From a checkpoint of a small multi-label image tagger.
Training: soap at rate 0.002, batches of 128.
Rows from block 10, named by matrix and row number. Rows with one number belong to one attention dimension. Each number is 200 + 40 x the weight over its row's rms, rounded and kept within 0 to 999. All counts start at 0. After the name is the row's rms in percent of the matrix's.
# v: window attention query, key and value (stacked) (model.blocks.10.attn.qkv.weight, 768x256, the v third), inputs 86-171
# proj: window attention output (model.blocks.10.attn.proj.weight, 256x256, transposed), outputs 86-171
v.215,095,219,230,218,160,182,248,178,144,184,160,240,97,201,239,143,214,246,186,237,172,205,182,206,230,104,190,180,184,154,211,208,183,203,134,178,126,164,283,234,206,123,207,259,223,198,213,231,200,182,97,106,235,236,238,155,238,211,250,195,139,230,203,226,190,167,164,197,249,131,256,259,222,231,153,185,170,161,249,219,180,261,226,272,180,213,193
proj.215,093,158,184,169,171,146,148,197,248,216,276,242,231,194,158,227,202,179,170,205,212,225,165,234,221,224,155,201,190,199,160,250,167,187,265,180,261,178,141,198,155,293,144,141,230,142,118,167,82,222,159,251,148,243,176,205,240,162,180,213,246,124,230,150,172,183,184,207,249,255,200,147,212,188,228,220,195,184,201,199,171,208,210,226,236,227,246
v.216,094,182,180,147,202,247,230,245,63,171,139,218,184,218,218,186,225,141,221,198,227,180,142,234,169,153,156,164,174,261,198,160,188,163,205,168,198,191,173,223,122,252,249,158,225,176,246,234,213,133,120,263,201,215,204,153,151,178,120,175,225,264,184,184,209,186,168,186,165,276,170,242,247,220,186,244,201,176,159,208,193,231,214,198,201,227,229
proj.216,089,274,251,232,174,164,170,211,197,170,192,210,222,218,227,230,257,207,257,205,181,271,222,236,168,234,248,207,170,193,215,170,270,250,190,173,219,183,185,181,186,132,83,247,149,213,199,178,192,259,224,208,194,192,180,202,210,204,249,155,167,172,170,203,208,215,203,167,202,157,201,198,180,250,172,225,221,123,207,197,279,193,228,237,159,181,197
v.217,094,168,202,181,236,188,170,254,222,202,223,135,190,183,198,232,184,204,231,267,248,205,212,157,194,205,201,242,112,204,222,282,165,173,232,139,169,229,118,165,162,268,188,257,201,204,177,194,190,195,203,210,147,156,262,227,146,227,172,166,232,175,117,189,185,199,186,137,118,202,175,85,236,189,269,219,156,243,195,161,161,302,155,135,198,135,182
proj.217,098,178,209,210,195,242,267,190,205,161,228,185,141,208,223,274,213,175,178,210,234,176,115,180,246,164,162,186,180,215,142,171,189,197,189,210,261,202,161,110,159,148,258,190,176,193,243,184,182,206,184,119,233,185,152,167,183,269,269,229,153,241,245,125,185,237,151,205,223,198,165,263,151,191,186,229,230,151,193,245,257,241,180,205,213,287,197
v.218,102,135,204,192,234,192,163,194,243,203,225,245,207,246,179,190,208,199,204,166,139,110,155,211,278,199,220,195,221,178,109,243,171,181,248,234,251,226,197,217,246,257,206,170,220,166,220,189,183,173,246,286,219,161,255,306,147,224,173,169,130,195,199,146,175,218,168,253,174,226,252,190,201,217,154,148,229,177,267,161,160,170,158,133,144,224,188
proj.218,100,267,245,235,224,208,248,234,230,262,268,171,176,124,257,197,177,185,189,151,121,209,253,180,206,220,203,186,223,180,203,125,169,205,102,175,165,138,179,180,175,184,198,186,205,212,215,190,216,228,156,168,197,92,163,174,230,176,111,204,222,226,169,148,204,216,258,203,156,137,167,203,225,191,207,218,115,161,236,167,212,169,244,198,248,187,190
v.219,096,263,145,184,223,168,231,227,230,160,160,177,182,195,180,268,200,197,225,174,221,158,190,255,194,165,227,146,235,178,184,142,178,206,191,193,218,186,195,220,230,194,188,235,216,254,216,156,280,190,211,131,235,195,252,200,213,234,249,221,133,147,135,205,180,153,177,119,189,275,212,141,236,177,169,167,219,185,240,240,209,205,302,171,192,246,180
proj.219,097,185,184,152,215,215,207,152,184,179,158,233,221,203,162,147,248,203,240,189,202,280,193,177,182,174,266,189,175,185,179,191,207,267,201,251,140,240,221,182,184,257,217,217,229,166,149,248,121,180,169,267,206,224,285,193,205,191,214,237,260,267,215,215,152,187,227,191,194,122,168,200,257,198,225,177,184,164,147,256,224,91,218,130,214,127,218
v.220,098,156,226,190,179,237,227,273,190,220,209,215,221,220,284,147,191,254,233,224,235,120,241,206,129,196,174,184,166,255,179,99,180,187,205,231,250,252,232,239,180,232,105,180,267,218,242,277,230,206,242,167,279,145,258,197,209,230,199,224,165,173,216,150,197,208,235,182,253,242,162,164,220,168,220,177,199,188,197,204,158,234,164,230,258,300,243
proj.220,095,237,189,233,253,237,180,184,163,293,211,237,162,242,162,222,253,217,152,155,162,278,183,215,272,205,219,218,257,148,207,196,225,211,206,208,194,195,232,193,196,248,243,185,201,186,242,162,270,138,123,183,117,231,170,221,198,192,166,226,224,225,182,179,216,219,159,167,194,205,211,135,175,271,126,208,204,180,235,263,254,113,255,225,174,144,149
v.221,084,193,208,211,186,193,284,175,229,230,194,133,164,150,154,197,227,205,189,133,234,204,241,101,239,243,261,149,192,221,198,282,213,208,198,168,165,214,211,231,206,221,120,244,179,227,191,242,213,251,185,166,189,215,122,174,265,151,229,163,251,175,153,181,206,142,169,155,212,206,216,132,173,292,282,260,190,120,185,144,304,262,231,262,241,184,153
proj.221,084,200,180,226,219,153,135,220,165,231,207,261,198,207,173,235,209,204,145,230,235,159,130,307,135,144,171,270,188,175,143,142,202,271,215,241,177,188,180,239,212,201,231,270,212,222,152,143,165,142,215,180,234,182,237,200,196,263,258,181,232,249,184,160,171,299,249,204,181,217,232,157,153,158,182,151,197,157,203,255,100,248,126,190,179,196,238
v.222,104,152,177,222,183,236,166,137,295,178,175,200,213,178,185,163,165,142,202,235,140,209,148,181,198,212,163,145,223,160,231,256,277,200,210,147,184,187,269,320,226,249,162,209,149,229,294,248,162,210,240,227,207,235,200,184,216,217,166,228,214,152,209,154,199,187,147,106,166,206,192,203,207,246,165,134,191,156,175,156,209,261,217,182,242,229,241
proj.222,106,139,172,279,282,177,176,233,159,227,219,217,183,217,169,194,237,163,162,210,196,162,219,207,124,206,233,140,219,274,227,101,184,221,260,172,204,190,195,122,210,192,119,201,228,98,180,235,166,164,226,185,258,146,175,217,197,149,240,121,178,242,212,170,158,212,196,272,192,188,165,148,235,176,193,173,197,189,197,237,200,211,174,174,161,191,130
v.223,098,230,150,130,181,180,198,227,153,230,219,197,174,181,270,190,101,167,193,200,169,209,287,227,113,199,203,179,161,176,277,200,196,165,182,185,177,183,136,255,181,171,195,201,212,224,221,230,172,186,217,201,198,235,232,174,194,208,203,201,187,202,217,255,185,215,225,175,181,185,249,269,165,206,134,251,217,136,206,130,189,216,202,155,239,253,236
proj.223,095,166,193,151,241,187,228,181,219,193,183,177,190,233,153,201,200,196,218,260,249,140,295,158,195,201,254,203,211,260,167,148,263,224,205,249,272,275,241,157,207,225,179,207,106,265,218,261,286,174,200,171,190,221,251,245,214,229,199,225,167,278,173,186,177,175,218,185,249,226,199,180,218,173,239,182,175,170,207,249,213,181,128,213,80,222,208
v.224,100,192,200,195,213,208,192,187,174,177,237,158,212,267,225,284,190,273,149,101,144,234,186,140,120,146,305,208,214,263,200,237,144,220,204,182,232,190,224,162,173,213,244,203,167,209,178,239,153,202,213,210,145,193,200,192,262,138,188,185,245,219,247,227,88,239,239,273,187,151,119,216,151,235,196,173,218,220,195,242,202,169,177,202,227,220,270
proj.224,101,157,247,166,125,212,204,164,309,258,194,185,214,182,200,196,238,133,266,204,208,104,174,201,233,238,157,189,230,141,192,224,224,141,302,220,201,135,191,177,147,206,184,197,117,233,174,121,211,172,131,195,187,188,190,188,162,231,210,177,179,191,187,256,216,199,141,105,229,216,222,210,173,196,172,238,264,154,167,199,199,256,217,120,220,196,220
v.225,097,246,243,216,156,115,217,142,238,197,247,161,215,243,234,240,227,169,234,209,131,238,187,190,199,177,216,137,192,202,211,232,244,201,204,178,139,207,159,189,192,121,133,267,210,240,276,259,172,196,183,201,195,211,243,176,203,113,222,188,200,153,181,179,199,169,179,219,175,175,185,219,178,220,236,255,184,159,168,231,196,171,281,234,272,197,170
proj.225,096,150,201,284,199,250,199,143,173,167,154,233,169,282,221,136,254,236,129,249,243,153,212,139,134,172,190,213,141,211,223,203,169,191,171,226,244,229,205,219,180,205,195,162,122,194,192,304,258,245,193,210,219,159,180,193,251,211,234,144,263,206,284,142,181,251,109,200,226,218,245,196,184,181,270,259,194,233,237,134,297,191,179,219,185,252,207
v.226,103,170,187,250,206,184,307,163,132,169,189,270,265,219,135,228,182,273,196,137,186,266,236,186,166,95,187,161,244,227,216,253,269,183,187,211,163,250,193,204,262,217,263,251,196,152,211,193,216,222,236,211,239,164,129,206,188,242,177,206,213,236,187,242,136,271,285,188,216,189,237,217,264,244,242,195,190,188,183,190,256,174,212,212,203,166,128
proj.226,097,236,249,138,163,164,224,181,225,242,181,197,193,192,311,186,198,181,192,117,201,220,172,282,230,180,184,211,174,159,201,177,183,169,182,209,225,151,184,211,244,228,207,168,215,195,164,166,230,165,102,218,190,233,207,109,137,257,181,218,217,156,247,195,245,162,121,211,142,232,172,284,183,192,174,167,225,208,169,199,181,204,177,199,213,181,228
v.227,098,226,273,166,219,251,209,206,220,181,296,246,156,221,254,188,158,215,313,301,216,229,204,188,221,252,166,133,186,191,203,122,253,210,123,202,261,174,91,241,243,266,231,239,228,196,216,162,161,182,203,216,236,193,257,264,251,220,242,213,167,229,192,225,136,153,290,237,198,126,249,216,145,206,162,170,179,252,239,201,170,228,106,177,208,139,283
proj.227,099,239,200,209,152,261,161,178,232,200,161,167,290,169,144,210,200,215,190,230,105,173,175,208,213,175,185,244,170,169,258,160,188,147,236,116,198,158,248,183,191,131,196,234,203,185,255,144,222,190,219,202,128,252,165,133,197,189,239,189,194,209,206,196,205,250,86,118,223,235,210,198,221,182,224,190,237,219,190,219,209,201,286,207,231,189,191
v.228,098,198,142,191,215,175,221,89,216,205,150,140,221,126,163,225,197,189,195,250,226,214,183,253,177,227,207,135,210,182,155,268,206,197,181,226,212,229,218,177,196,150,281,201,220,216,258,231,278,194,266,294,201,209,241,166,158,225,181,138,148,264,212,237,259,180,218,183,210,263,209,175,150,276,277,244,187,249,229,251,181,206,244,102,230,198,251
proj.228,099,173,260,255,177,208,222,304,186,205,270,184,227,148,210,222,188,210,243,109,196,137,181,193,178,184,223,220,233,275,211,155,194,190,212,177,255,215,231,137,210,236,164,258,151,115,179,259,207,214,228,221,170,177,161,188,226,239,204,213,212,202,171,215,175,201,230,181,248,250,243,172,212,136,217,235,260,202,182,114,276,242,141,231,179,216,225
v.229,100,118,216,141,115,193,180,215,243,202,174,217,225,215,144,137,275,221,184,259,246,211,155,158,164,260,131,217,261,156,145,170,144,169,152,210,254,194,227,148,202,168,254,185,202,193,202,210,224,172,243,269,164,245,194,166,281,221,185,240,252,243,226,183,254,213,191,259,209,208,211,181,172,183,196,89,232,153,126,188,121,135,215,216,168,199,206
proj.229,102,202,224,297,221,287,217,210,243,205,251,197,208,237,198,216,243,215,230,91,247,130,166,201,197,167,253,104,223,274,282,207,257,181,221,195,188,210,215,223,128,272,121,300,185,210,196,173,256,199,151,245,213,206,258,256,206,146,208,208,224,207,240,251,186,168,187,138,223,166,188,233,186,221,213,248,177,210,204,88,207,165,220,128,212,204,191
v.230,095,280,227,206,216,182,254,176,197,244,239,142,185,175,160,213,228,172,259,282,147,129,198,254,156,199,106,157,256,233,116,221,171,199,276,142,208,224,204,177,213,192,211,152,217,179,244,156,249,149,104,184,215,212,247,212,299,148,218,176,185,198,250,153,164,167,161,170,183,201,200,168,178,212,180,169,138,138,83,208,235,163,232,242,307,166,256
proj.230,093,151,192,167,223,203,230,184,244,221,163,209,257,182,207,200,229,193,190,139,259,135,276,185,114,197,323,239,140,169,216,223,234,228,201,204,117,207,208,235,152,245,181,230,272,236,212,229,191,233,195,177,277,258,192,182,186,262,177,190,196,200,200,124,187,244,262,196,196,207,207,209,261,235,131,198,284,163,219,217,251,233,184,157,147,287,186
v.231,088,200,151,237,206,206,131,104,199,174,191,176,180,232,254,183,178,271,152,238,148,215,152,172,187,198,133,218,210,206,201,216,261,209,223,248,235,234,230,219,196,205,219,211,207,163,170,203,227,264,136,167,125,227,236,167,293,174,217,213,204,125,136,279,146,226,221,198,192,188,251,236,182,187,163,181,261,166,188,218,194,285,158,234,228,241,243
proj.231,095,178,244,149,151,180,190,202,255,166,261,247,177,181,225,248,241,207,256,182,255,177,232,206,153,159,196,172,115,229,183,198,71,236,303,204,213,167,146,223,152,175,206,195,164,194,184,204,140,209,271,210,279,195,168,266,161,232,227,239,173,262,230,219,188,131,175,196,253,309,213,163,180,232,210,180,194,191,236,142,176,173,168,216,170,210,157
v.232,093,151,166,197,184,175,168,175,205,157,212,201,113,176,120,178,195,142,119,223,201,191,191,223,178,129,202,154,201,118,203,233,187,203,272,151,111,240,247,187,250,200,210,159,247,181,190,177,212,113,127,100,173,170,203,175,278,166,181,186,179,238,186,222,187,232,167,232,137,218,260,144,152,215,158,189,197,224,248,202,142,269,213,201,204,166,160
proj.232,097,144,192,259,236,257,187,208,260,191,241,284,215,233,226,216,201,249,257,245,242,220,167,143,164,198,238,158,173,259,230,243,245,251,161,161,198,253,160,192,168,174,135,230,268,231,158,283,179,214,237,234,231,219,194,195,191,201,200,188,225,259,304,148,256,267,237,247,197,187,220,258,208,191,205,219,232,246,243,224,233,189,161,195,182,185,259
v.233,092,211,170,231,237,231,243,272,159,243,241,236,282,234,227,204,196,239,233,181,199,120,167,190,199,199,190,224,213,148,184,232,141,171,203,199,194,119,141,213,205,210,283,280,256,125,219,238,126,280,176,242,191,153,273,212,211,206,241,185,176,144,125,191,148,134,231,232,246,201,215,259,251,195,214,160,195,264,205,200,211,309,236,125,177,199,260
proj.233,091,265,236,201,154,201,185,164,208,213,201,125,157,237,223,175,223,174,165,180,167,283,178,205,214,194,140,256,214,178,191,166,197,264,189,222,201,165,174,227,184,207,198,168,112,281,207,227,262,195,191,196,133,205,149,172,182,167,210,259,208,127,216,191,134,235,183,111,191,176,208,182,213,215,258,238,208,102,182,230,221,193,275,236,239,204,188
v.234,094,117,178,237,178,191,229,164,211,199,223,181,164,220,185,245,212,175,206,213,162,206,190,256,251,234,235,316,223,187,184,178,258,198,204,255,155,155,157,243,153,210,246,199,145,185,220,169,167,184,268,175,123,188,196,224,245,249,200,303,197,205,217,245,204,230,236,122,177,203,250,195,199,140,138,123,176,219,116,210,207,215,232,185,213,266,206
proj.234,097,181,156,96,227,196,129,208,182,140,211,166,169,227,108,172,228,180,226,260,212,144,169,225,222,139,121,160,233,274,188,199,133,195,197,212,174,157,231,202,219,185,176,199,204,229,137,230,171,232,188,217,185,217,159,167,221,154,180,182,253,148,209,260,182,161,96,170,181,160,172,188,148,279,165,232,245,221,241,163,232,193,228,202,124,165,174
v.235,098,259,208,160,149,259,215,136,208,187,160,188,164,150,231,276,172,192,229,125,122,255,245,194,219,252,211,232,148,214,216,140,186,133,128,272,198,133,218,208,258,189,136,184,219,268,178,188,224,175,234,187,184,227,189,240,232,137,217,251,219,163,225,116,208,224,205,160,212,244,162,210,122,177,199,163,145,207,181,143,174,225,171,156,225,156,170
proj.235,100,203,271,218,168,160,192,231,146,222,225,271,176,247,209,243,142,231,199,211,213,134,133,232,176,211,195,215,177,186,161,133,258,241,265,204,229,257,205,181,146,202,186,216,153,128,165,123,308,227,153,221,195,131,136,241,162,249,234,159,175,191,183,158,197,121,219,253,257,182,247,274,260,134,170,201,246,167,189,243,241,192,210,172,221,214,171
v.236,103,244,186,318,240,160,193,253,212,167,151,166,254,195,187,197,157,200,177,137,249,174,157,161,194,192,165,244,217,239,180,183,258,148,150,172,241,227,245,263,156,240,216,208,221,278,205,191,167,291,236,233,142,275,138,240,230,198,271,220,212,195,190,178,238,252,172,209,107,243,202,187,217,232,205,150,275,116,144,171,233,192,218,226,202,214,160
proj.236,109,178,204,215,207,197,155,229,130,197,243,199,284,188,227,199,153,128,245,234,185,224,246,215,182,222,147,138,214,160,195,183,179,277,193,196,213,223,194,273,225,196,147,172,213,173,170,165,257,157,203,179,201,146,200,239,268,215,256,267,193,268,147,249,229,225,306,169,136,158,174,189,280,225,186,185,135,215,220,252,117,186,202,146,182,123,120
v.237,102,159,255,262,195,194,179,202,192,194,158,280,161,243,230,173,182,254,216,178,268,185,200,197,223,226,156,208,219,192,234,188,301,141,243,186,198,158,224,224,219,199,277,231,211,147,177,251,207,206,213,207,137,229,216,218,178,249,193,177,218,218,186,239,142,185,146,253,189,227,249,272,228,139,166,191,164,188,176,165,172,214,207,169,282,190,351
proj.237,101,213,236,156,162,211,130,220,227,211,218,199,210,161,265,165,205,195,167,129,166,144,171,236,210,200,261,223,240,231,208,190,209,200,133,260,183,197,116,246,199,253,208,145,180,214,203,175,242,204,195,246,186,177,137,156,231,211,186,266,171,156,284,168,164,209,179,146,156,175,159,224,256,140,206,277,265,190,176,249,225,207,305,168,136,198,175
v.238,092,186,138,186,215,163,120,193,163,277,251,203,199,209,203,124,191,200,140,105,200,187,186,232,192,263,161,184,166,178,232,245,218,187,178,193,221,184,168,179,149,184,151,175,270,108,232,219,168,183,97,169,219,214,233,193,217,240,206,213,225,248,215,316,184,190,164,227,179,233,244,249,153,173,239,233,205,211,152,131,153,187,148,223,193,220,147
proj.238,088,167,233,160,156,273,145,197,121,219,139,214,183,242,224,280,204,271,170,262,171,167,219,192,191,163,191,281,158,182,216,226,113,174,213,216,222,245,135,229,257,158,184,228,227,239,158,217,197,207,185,226,162,249,184,181,140,190,214,260,164,230,138,153,267,210,241,234,189,267,261,170,236,201,183,160,273,202,151,217,136,219,254,176,233,249,137
v.239,094,138,172,137,274,173,264,178,219,176,256,200,199,164,252,178,311,192,266,166,241,264,251,209,238,202,216,246,284,195,229,230,220,233,271,263,208,196,113,207,193,150,227,201,147,221,154,212,185,139,197,235,173,165,154,177,189,188,179,260,178,250,242,176,170,171,273,163,222,179,128,182,194,207,187,196,227,207,150,281,193,264,155,222,269,119,207
proj.239,093,254,234,194,204,314,232,128,198,210,165,204,156,182,172,201,182,218,172,170,245,123,174,219,128,240,188,219,216,269,200,195,233,170,198,243,273,209,170,187,177,216,174,164,201,170,248,142,217,161,100,222,213,248,194,152,194,281,179,194,220,202,224,207,252,209,171,167,179,234,215,329,200,234,187,156,250,212,280,123,154,192,202,224,153,193,215
v.240,094,311,204,197,192,224,210,228,212,179,167,216,224,212,248,184,167,221,189,144,244,243,139,171,167,239,198,132,174,211,223,157,209,198,186,227,224,213,176,215,134,216,186,199,301,164,197,162,269,126,198,138,200,182,269,182,191,119,196,219,201,126,229,256,181,165,165,250,241,240,194,167,193,188,197,238,240,200,165,274,139,204,130,179,227,205,213
proj.240,093,274,207,202,184,255,198,203,144,289,167,279,198,215,180,277,190,268,207,236,179,192,224,134,170,203,215,220,218,183,126,217,140,148,231,223,150,156,147,164,172,189,176,144,152,172,179,278,190,235,215,233,160,194,173,220,207,190,233,233,189,227,167,172,247,175,203,151,177,180,225,196,209,270,176,253,211,230,172,196,265,194,275,160,176,218,187
v.241,098,176,216,171,246,174,253,170,237,203,208,193,209,177,211,247,245,233,201,259,204,220,223,140,211,227,238,178,166,126,241,257,171,168,154,191,242,222,163,182,226,180,119,130,233,232,188,190,241,174,237,164,187,195,149,157,182,146,213,237,194,176,183,209,214,218,219,221,212,128,202,185,212,169,247,174,211,205,124,174,174,199,135,225,254,221,220
proj.241,102,273,282,223,231,224,180,162,205,183,218,209,251,218,191,255,203,208,169,187,312,118,161,211,226,224,178,188,209,150,194,172,230,198,272,260,245,213,218,138,238,194,247,247,204,240,269,168,247,247,71,220,195,209,178,208,250,260,199,229,189,149,174,182,233,177,117,268,180,201,217,263,114,201,150,173,260,219,174,244,204,208,197,168,213,195,227
v.242,087,198,189,176,247,141,196,122,218,216,226,215,183,246,179,271,223,143,208,269,173,231,247,150,153,167,175,193,120,235,187,188,182,180,199,141,228,164,105,167,149,164,160,181,273,281,204,299,231,202,180,194,207,240,232,187,122,177,234,192,247,154,194,128,206,257,208,251,161,285,157,188,237,193,245,306,223,199,250,120,197,181,186,251,199,192,197
proj.242,089,191,219,251,184,273,112,148,246,161,213,246,172,178,250,258,153,204,184,161,233,259,197,144,197,202,162,243,197,165,199,220,235,230,202,116,248,243,179,194,293,154,213,207,157,206,189,147,196,229,167,172,194,168,186,203,174,230,205,180,189,185,254,174,250,202,146,245,202,168,188,255,135,209,261,147,198,186,250,269,213,265,156,230,238,255,125
v.243,109,185,199,257,225,226,191,245,169,139,196,206,218,254,190,202,185,326,122,190,296,195,188,171,165,169,148,226,190,237,194,218,198,161,270,206,101,202,196,190,275,158,205,220,206,184,204,217,127,241,214,194,216,200,216,158,182,230,162,148,175,142,237,168,266,169,141,209,239,184,271,149,251,240,186,170,189,251,193,239,259,231,208,160,159,201,168
proj.243,106,259,203,173,199,217,218,169,226,160,142,173,160,235,237,222,236,158,217,231,192,241,263,213,244,256,248,120,247,165,182,156,186,257,170,264,238,224,130,191,155,264,220,144,194,175,127,211,212,181,257,212,209,162,170,170,235,217,230,276,162,205,180,210,126,216,211,223,188,233,188,191,164,139,200,227,192,172,189,156,237,133,270,297,220,195,242
v.244,097,224,205,183,240,207,150,158,235,169,231,161,243,172,242,202,224,107,273,102,217,234,249,199,190,243,197,186,220,169,197,217,231,181,239,193,128,195,270,168,202,229,273,174,158,244,122,183,224,228,204,254,226,176,190,290,208,237,219,135,101,205,130,215,163,155,220,231,211,185,233,101,193,160,232,144,219,184,187,245,215,185,217,203,204,194,165
proj.244,098,258,174,156,226,230,269,164,197,189,256,235,214,131,197,214,138,214,186,283,182,239,220,127,221,177,236,151,202,175,196,160,197,210,133,268,148,246,214,163,217,183,182,193,271,198,217,269,199,147,142,148,253,191,219,208,163,250,223,245,175,227,216,114,265,177,192,190,209,213,166,203,147,183,179,200,173,215,184,192,137,215,162,149,187,215,206
v.245,097,200,225,213,206,249,194,161,182,191,214,181,244,270,235,256,206,196,101,168,198,179,115,218,211,189,171,180,211,187,239,218,185,225,196,179,187,216,167,223,176,226,201,231,198,216,216,157,160,158,223,218,222,108,194,190,172,253,160,169,177,150,301,194,229,228,199,226,174,204,296,190,175,180,247,174,238,193,224,240,221,194,229,204,198,217,180
proj.245,100,233,190,146,202,236,257,177,205,201,210,243,268,198,152,205,121,176,250,222,161,245,249,145,191,324,229,161,159,182,241,184,258,213,181,249,224,231,186,234,209,140,286,174,169,197,166,265,203,279,155,238,222,178,131,229,193,231,104,199,238,196,144,175,159,197,226,216,211,193,174,151,248,195,188,190,203,218,149,182,178,257,157,169,118,258,152
v.246,092,220,139,142,187,75,183,211,199,158,198,137,271,254,179,184,176,182,178,216,132,132,222,209,181,199,230,246,211,189,202,185,175,148,318,203,177,155,235,197,214,152,199,176,218,203,161,141,244,182,136,134,244,280,284,175,146,241,142,215,169,152,214,160,172,189,233,148,227,161,207,180,222,175,206,126,184,158,197,197,203,189,178,245,175,210,207
proj.246,085,201,167,150,231,211,174,176,232,235,203,195,218,180,253,254,253,239,237,229,244,226,274,233,210,189,195,220,231,149,153,208,213,331,187,267,149,216,200,241,244,154,208,266,186,239,147,293,170,177,238,229,255,186,193,234,207,153,184,186,285,204,187,232,234,152,221,259,202,171,173,194,197,173,276,228,104,168,230,191,234,161,259,134,195,176,248
v.247,115,163,150,249,172,188,234,229,108,208,185,183,115,247,242,208,182,225,195,227,260,224,162,176,200,219,226,235,267,183,142,227,200,112,259,172,130,247,162,199,180,252,167,194,245,189,217,244,241,189,194,179,199,148,181,286,173,178,201,182,206,229,193,185,182,102,207,233,276,186,137,241,216,220,112,232,213,217,295,191,136,180,240,258,174,206,80
proj.247,121,242,206,151,160,189,221,205,192,210,215,140,208,156,208,169,228,174,169,176,195,136,147,232,188,141,151,129,199,156,226,252,198,203,172,256,219,210,255,185,188,131,210,183,265,211,126,156,196,212,198,169,110,183,273,140,184,228,220,211,208,202,183,181,213,257,136,211,189,156,232,231,171,224,198,200,174,220,241,212,209,154,255,258,219,182,284
v.248,096,192,184,194,136,198,232,168,169,172,292,100,214,221,179,186,172,211,209,130,174,209,278,189,213,176,274,205,187,274,173,127,262,214,233,197,146,209,205,180,235,234,155,263,167,203,224,246,192,180,252,225,161,185,234,166,229,273,259,226,194,230,179,223,138,211,242,239,270,235,146,180,193,243,219,178,148,220,128,222,239,153,265,294,193,170,231
proj.248,100,156,154,183,251,185,203,202,205,242,132,221,230,111,237,156,247,168,212,241,173,123,207,259,156,145,145,206,146,236,128,186,187,206,154,203,238,191,233,174,202,131,194,195,218,238,223,207,164,235,176,181,280,259,215,197,192,227,206,212,258,209,221,191,203,217,173,155,225,181,139,189,210,210,165,175,169,226,224,241,160,201,167,132,261,158,237
v.249,098,132,182,160,206,214,170,196,191,162,214,149,179,133,214,213,168,175,155,185,257,259,218,165,236,244,185,236,117,218,163,245,171,145,267,220,240,224,204,214,226,150,184,242,201,194,327,210,211,217,189,152,264,241,223,205,203,196,133,143,188,209,170,191,249,193,168,230,203,158,220,183,229,186,229,223,178,210,255,178,192,223,206,239,192,304,216
proj.249,098,268,185,238,147,174,175,278,195,221,238,155,199,224,217,192,244,175,271,212,218,167,227,196,240,137,237,181,213,183,219,200,206,217,119,159,253,183,175,235,234,174,226,180,174,169,152,121,190,86,268,168,158,179,170,174,211,142,273,202,218,275,183,242,151,183,249,188,215,230,189,172,188,168,204,215,185,162,220,226,193,184,242,287,157,199,189
v.250,088,175,233,201,141,213,184,147,166,199,164,177,125,216,117,198,173,234,189,219,172,143,266,169,160,125,243,190,227,275,183,193,226,246,180,254,237,194,297,201,228,176,261,181,159,176,204,179,215,220,166,221,216,179,216,208,180,218,132,173,237,225,152,178,233,220,218,152,189,129,153,195,258,203,217,154,181,206,191,227,309,161,165,155,195,245,296
proj.250,103,180,224,189,269,159,144,188,301,211,229,219,225,152,231,177,148,137,239,185,223,175,231,292,264,214,152,202,243,186,171,128,169,215,236,189,158,182,165,213,182,241,236,248,240,205,162,187,175,119,235,210,248,216,171,157,200,175,210,170,137,113,240,202,181,171,207,138,220,381,139,285,185,190,204,141,183,186,198,221,202,218,246,212,206,132,153
v.251,116,203,200,213,223,173,201,206,175,157,229,172,200,190,150,177,152,251,204,166,228,295,223,210,247,167,244,157,158,226,183,183,243,195,200,119,161,278,188,135,210,105,195,221,138,252,178,190,192,239,184,178,224,188,188,218,160,154,271,201,169,210,184,164,208,196,219,193,162,150,158,128,184,138,239,223,225,171,166,139,257,200,124,193,246,180,163
proj.251,111,165,164,162,209,201,217,211,178,205,122,181,248,190,252,208,159,170,238,211,198,191,217,213,231,214,206,193,265,168,96,234,231,189,238,246,147,235,216,192,135,232,236,169,232,213,211,172,158,95,170,198,155,255,181,172,203,274,179,176,257,219,192,184,137,208,183,264,181,197,185,207,161,220,148,124,148,197,186,291,216,258,194,181,208,178,272
v.252,091,129,203,178,179,145,190,185,169,190,172,184,159,172,159,146,181,186,225,209,162,250,195,255,169,200,165,133,126,235,126,189,196,129,282,189,185,183,234,219,231,162,172,212,183,200,150,212,242,195,237,156,236,200,167,145,202,193,226,185,202,231,243,238,302,230,150,232,236,204,145,179,184,158,236,272,202,271,193,249,165,245,241,220,199,271,181
proj.252,093,193,192,180,256,215,182,253,176,239,193,190,244,264,218,147,178,206,128,180,265,190,226,194,226,218,255,202,195,225,212,182,250,261,168,109,250,243,169,220,213,240,193,184,225,204,169,156,181,184,188,252,230,220,229,125,209,188,249,233,256,214,163,205,165,208,153,177,154,211,138,227,229,261,251,129,163,248,276,235,245,177,159,218,221,174,262
v.253,108,196,205,175,217,238,174,223,205,168,242,178,200,223,220,131,180,217,235,185,176,237,178,229,149,151,212,144,217,202,169,205,180,224,156,258,194,201,248,237,189,171,217,189,207,254,159,187,194,190,252,173,175,160,187,175,208,154,217,190,166,195,272,223,248,181,201,262,269,161,253,170,155,232,182,233,206,220,264,223,222,156,116,170,133,122,217
proj.253,107,185,176,151,206,148,214,147,249,182,256,180,212,153,237,213,213,215,197,226,162,211,234,93,160,305,184,199,268,210,224,211,239,187,251,198,141,189,259,148,149,232,150,174,241,175,189,154,191,171,150,187,204,249,258,217,213,213,180,239,203,120,171,195,215,230,170,195,204,274,243,186,184,139,209,208,136,203,240,167,146,205,174,196,162,210,195
v.254,115,228,173,215,186,224,172,279,124,209,183,246,172,149,227,148,154,219,206,256,195,196,208,203,116,224,143,235,134,197,224,120,172,195,148,229,203,170,127,191,244,178,228,216,259,210,113,215,225,167,146,286,225,232,224,172,134,207,229,183,246,196,200,217,160,248,144,200,150,211,243,258,250,154,231,194,216,167,182,109,145,202,248,182,203,242,218
proj.254,115,184,227,237,253,199,127,181,205,187,151,190,209,239,170,173,237,220,187,179,240,146,218,242,261,174,220,212,188,193,203,260,250,245,197,159,185,304,260,256,165,172,236,224,141,238,206,188,210,305,262,164,142,184,158,209,213,160,194,237,218,289,148,177,183,123,236,163,312,204,178,138,305,209,204,233,265,135,173,186,202,128,261,182,205,206,218